{
  "image_size": 32,
  "norm": "layernorm",
  "inner_norm": false,
  "num_experts": 8,
  "moe_every": 1,
  "patch_size": [4, 4],
  "conv_stem": false,
  "layers": 6,
  "positions": "rope",
  "pooling": "class_token",
  "loss": "cross_entropy",
  "shampoo_beta": 0.95,
  "steps": 18500,
  "lr_schedule": "cosine"
}
Rows from block 3, named by matrix and row number. Each number is 128 + 24 x the weight over its row's rms, rounded and kept within 0 to 255. All counts start at 0. Numbers have three digits each. After the name is the row's rms in percent of the matrix's.
# fc1: shared expert up (model.blocks.3.mlp.shared.fc1.weight, 48x192), inputs 0-95
fc1.0 104:131098103133146112112105150099139117145201106164117139144098110113133142142154154098074136158132102148137139119108138147099149113132116147136141145131119130110100078148133130099154086126122150106169137120131195113119120123129110161113186162146120132100142146131159130158114113053129131130
fc1.1 098:146116175135147144160127129129129130141117111078142134083134108091082155118156100133160112159125161113150097142178151134175137097125144153112155172161131144100120166070094145129084119152129103135131144131139090121114109168139147133153104121142151138148117127093115107155114136168159109164
fc1.2 113:127096102144125139124081111106164124129143111097131099133089160110123141120116115195102129176154129114119147172131169098134136114123144108126125112120151132126138118122131112163139122116113131108162100165112138098113133123132083104131152173156153177114109131110125178176159116130135131158
fc1.3 099:140195120165146102098189110155151130132131139096187124115158169148153092157116130128130106122132134113126100104146120147156146141115102140149121109119152145140154114109136102137091154138132098123115120126182151075134116117142125140099097152133102160171132126147126106122118078118119133120
fc1.4 109:140137112134076147110153151159114151156155157178133122116159128132135153101127166120092113089129099108119126115173135139137105108092176155093120115132125172135128143129152138115120122133162123122138092162114120142166120129124123113131130147096150087106149108088149159115120151089112123106
fc1.5 103:126215121144084114125137123143159133137100147121173139103126132081128144125146163126132121127143117147122082097120150139156151119122125108105135126111106116165106085113167159173070114123124093121162156180145115129117094146166118123172112106069113134131127096103134157070133139122137081157
fc1.6 095:114094138139111120121134120132121145145123097109067104153130094114190138178135183147131121131131146095154137172161060142098094105145171100100136108154149118182104133161139139117156121071124114110129141123165118149146112160146155097156148123149104115171139098110134114136157148181138089132
fc1.7 093:113124121161146159136122131122125153132150156138122090120143112116135113131186161104147124111112124106096129139094102163142094130117119099130113107154094154104158136145119156111168127113149114119126146154151172133100124059144133097128106116142164098081128111128110116123091129090166119142
fc1.8 110:085136175155102128133139128130152109182119156108147132146103120147113139139138120147120111151096149161162143159148129130124115112153136119120126171167108140121119135097118130112129133114103105105129145108129146145102155132142085093155173098149077118156097105106177104145105103150142166106
fc1.9 107:130126129143108107099127100124122171145084076130135139121133137094124119168111141088101109085109162134154102136098078134114170095150157111081141132127128138184164125090114099126140136082097079118107155113150119109148129108136102122144136103089092109135139118162130127145117169176130132144
fc1.10 098:075140117135114168132125154124140106119117130168103111108137148172164136155125163122146126158113164136128118080117126152145101127109114133110159119143140152124164104108103167080134141147128183096160115111144173149104105156081110083154132112083102111142123135114123100143105094105103149137
fc1.11 104:126121141172173116129099123100153105114127090103126141149080161129150105165117121145129091172132088115099104139136128095128152144111155150112146100138114122118116157155145121128129125083126134085134119172166129144084149138116130157163101131125109151135181096123132165154094120141135145135
fc1.12 097:158143089145104135132105154146081136150134117124151152127145093112119125106111121130130130119117124127138072131155122068112168102122144143106119159116083135085189088110126136119115112103102080145110111143132133137155120110145113136074164110104146076133118146135124109098123110157136120155
fc1.13 096:118140146137163119117122157093144180148148094105157111132118088115148153117078078129130126109142139112102139142153117100150142129103109129121094074104095152141110104103124096139124106148149142128128108154159100159159164083126147105120091064135139151163098122110128123136158152162135103133
fc1.14 112:126121166155138098125107121109072128131126085110145138139117055107115140140109129117085162156141103124092103099117102120126118182158145113155121148099111082110162057091107105079140116112139142117099084142121160113138153113131146143107104133137166118111106125122132148120098134155106101136
fc1.15 103:117111167158122120124113103083093138185104113107114090129151113113172126159113152159101132154115139137161142119143108136056115123108102120118142095105099159161130075119085103160140118126111115144133099117139162105113150121123096106079156156153126143104107107145083123124109099148135104132
fc1.16 101:116149150135125129112139098110162077095147069102126131142149133136112126168163150126125105149166095106145133101132157106093107143095185121131095171150110124102124155105101144143131067144181126093149146114111111129138096143132138124101150090143141099108110105126166128135139091092136091119
fc1.17 100:154123112115146169116166109108100148122143134130098148082156142160184122156138156126125142143115099085131131125063149083124114148104128132127136112151112175127167107152156145160132088159138135140124097138118111178111108121090114130120113090139128130143152153137147180153123156150114094088
fc1.18 107:143155108165130160131158186143129132149156104124107205090114114117120120121125096106149130107123102170165147109145146126136150124128141099097097125110141131117114103144150125113141132147141105160118152150149174097122126098115110128141145148134104122073133111129161125114109130144154135164
fc1.19 090:130111156162132128153147169155081113097144129103122147129139096110151127140120139103169155126160141121159092144078137161139155123132184196138111090119140059135182128135149132126121104123113109103135124121110125157141139116109159112079196153161117113157130111143130122108149141116130092101
fc1.20 083:135121104114142111098120142150098132090090130131153111133149104115124105124136187120133103175174130099118105148114127133111104153107111108114160129118144127152124129091105133107143071154148085120101142172096125107128145094119127115158142145117137096159140185125147158101078097122126173137
fc1.21 106:129120143128176161182145120094163103118154123127118179086127141139119115108128115150136125143124096155134098121118119144112102131113100132079141137148134121132150161124122121122081134144131106075106099143108119123111093137165155112111151175168125133091144151130110130115093141143127152144
fc1.22 103:153185090128099120144143115110126097125137124160133119117121185090100127124157124152093165135126104130132129164144117146141121105173159111151153129150133140129124068139147170156149118082101111125131157163154131153125128128161081111119156103116102151120102096137167109127141131139104076152
fc1.23 101:122177117131128121138131128135154140132093160148141118120141160101115111108131149106140179135077112109114129149079149140142159133153157110141163117125113140090139133138095083101073109129144126145144110120114155150165082121144103157134130166139110133097174127126172111159103146100116122127
fc1.24 103:192125167155109129152137128129131079099136157153119154118096134125142104141172106118098141132075071156136138105077127103139113117138081115095119121122130167123129132114095131109133132123112140102067104092129162141118081132139150142154131135131126099137161121091123105168131090137138122141
fc1.25 098:156126147096132168094115130090100136141165151114147109130134137173111138119186130095104130165194098118150132151130155095116123125109161147143114121131130111108093068134157177115112135127125149101143132105123112156089079117110179119112145111153130129089119085142112115104159102128128088094
fc1.26 097:150120137117100138099136114128130142114127111113130136131112104126126144142098128149119140109151127088129126124127105129153144129167114138120136122161132123117104130135110141133139090093121094120129156139141101109147102136127124088151182146095131124124146116130119174163079120173109158137
fc1.27 108:112090096161159114136140092127101117142110164188140153112157149124139144125140143109120127123114118100164172082125119120156123107132150113136097147159147123093143117176116103141151137116109124088153170128181147108143075166114058116106138134151105138122128131155105161140118105130089116120
fc1.28 094:116175105141130140134125130135147126122116115090113114160142099093139103145120099162142144129196114167089119103144078109104173114138116162106145127121131101138132121140175133129134127114129130137134123084132133127103145116144125132125139110124129098072164148124139162143104110100133089129
fc1.29 106:150137120127160137115177100105131151132104137135156134098125122129145095149113069057135121105132076143109145151134141122163162094105143165149143124125149115140125148133124112097115185130149166088138171098149134091156098104156130073113095134113124126141093111146113126117099130168140130114
fc1.30 099:119153105125122111140118116128115157112152102125124123112119141140104134134151114111163122163119097115153113092129132147067152126103096100107097134162097149083134147103155135154155126103086142150153100101070134122125146146110131106113113130138117123143138089133131132134094126151119124191
fc1.31 100:137132114135131135141122141121085170118120073116125119161132092144122131167164124084115117127150130156142129089150120087118092155118135107121106160091112138148147131117080086091124098079162112124153139101116178102134145083106132101117132164148121111145118131081091112149135127156147145125
fc1.32 088:116125081119144140146154081077086093116150123121121113161138150144135098145150117061085140143117122110125135128134139127161145099092127086100128123118142144157099117148097163128101139127153130119135088135121119125085131118144134133133151128105096131102136160114130166107106130147185128063
fc1.33 101:159109078094119117124099122110083129117128131130117150115135117146126147132130078124045114117134128138148141103135143086128123133112119131107105103138146110130115111154133179161185143096135145118131129099100120178149124161120089131123169124150150116158120126166138101141106155111120132133
fc1.34 104:147115107138117132061092135146141131161085127119123108107100131133122141098147126116149113163139152172105133164134139123147109122115148157084138108108130137169140124096131158125125094131142109122114133089136123127127096116099141113124161073091155092136091140102096097136126134101130127131
fc1.35 093:133144131157121108143155123137103180138133146149144122107178125114122107131110145130118151119115132087113140121105120112122112145116097118127096129159126095115094085128109173122080145159139166117106144162097135106099104129129126108108142094122090145120165125107142095154131134138150144156
fc1.36 097:178191134161118128127148112137121135169170151109114096158142149150127128115137157125141116107168138128116137136102138130099161130148160151138146136088119167152099106096074121095107146128096148101162112158135120088138121132088126113058165101142138149150174119085109116122125108123106143117
fc1.37 092:097150113105116141119114094142152114142123112157151136097137132114135153112123129103157121110129086138138175111155128121129147138137096094114089148113150138116154113159115116117102125129095108107124113132160112129103158105128141095128186116072106116132122152088120096178138106085073094145
fc1.38 093:147134140120151118131165124118148090173171113170114131141145090070178141142162123157139114095129158106167127109123125142140145140172098137168142088133109123121088096116145122147140132125100079121133089123117108071127111113119142120111133146095126130127107170138129121128125153100107107133
fc1.39 090:145127158155128101137123139094120103091142127115102165127172085098130153113167100155119140119112085212178116116128160164103148150144099130112113145159120116088140157127123118124171118135112164154130099123106141155143149132142164138133138133139130097106165128140162140170129150123170130132
fc1.40 096:152124118158125153127116161118141124118145146116110160161125149122120142096124170153139100123075137129107100117122149107114125133140141119152116128138088153128111064086107122084094149128102114142126131148109164097108114131143143071143140120080120119072118117162118127120163189113115128192
fc1.41 107:153096134119181144123099144113121138141120149114147139152113116140115142106117098127109129154123135114158105133133168110119112184149117103122153088170114090107126115126101099059114137121148139130133134148132118152087121088138161120135127143121187115108119108139113092143136141140120155100
fc1.42 095:120155074144135123154121149086108138100148170154133152124130129089131138154137109126153168108133126135101075125152127127135164174142128105127144128124128104115126111109140106126130150103164141174104145162131128138141150115128145110121114093135120146134104156126169104115123116152131171085
fc1.43 089:107140162148131153126111117143112145124065137143136131123082088162141115155121122108117113152153117110182097102109096127139106120143125098092145132148106056129151128138113076079133152144114110128083102099140103142144154147157104180153175160136135148098111159150131115146128141105113112079
fc1.44 097:122124152097108164129154111061112144133120131110136108146105149143082122114125121156149132135143175116147169133135120117172107144150134144102141140134143157120111106085076121142157113115078088117140123110152139136084169149153135102180157153165123180137103116134164111104160126114103128135
fc1.45 106:144141095116094156106130075108126092129104116157135157149115148131156145123150112140083132122125138129145122143148132110164123108172141127112134122174112140108122123139139187097091117098103152082131163142158137092139114128138106115151124163135132116124114162154091108093168159168130110146
fc1.46 094:104133082070132117121112116115160113155145096144126100127148128080126138131065105101181114118136149136166117094117143117134148144155115112075139187127147117143089086106105102107128145124106157122141153128114116125100124100132126171103115149106124090112091110121097116120131150119122112122
fc1.47 108:157127108146101122084121083120148087151179146137161102123126118125128117123081142111110160161130110093114085167152117154128128089153151110128102100150116149130151162129142164122090123123153150130131104171117109103161156122133101144129081106121125152161154138131107150144157147095133089131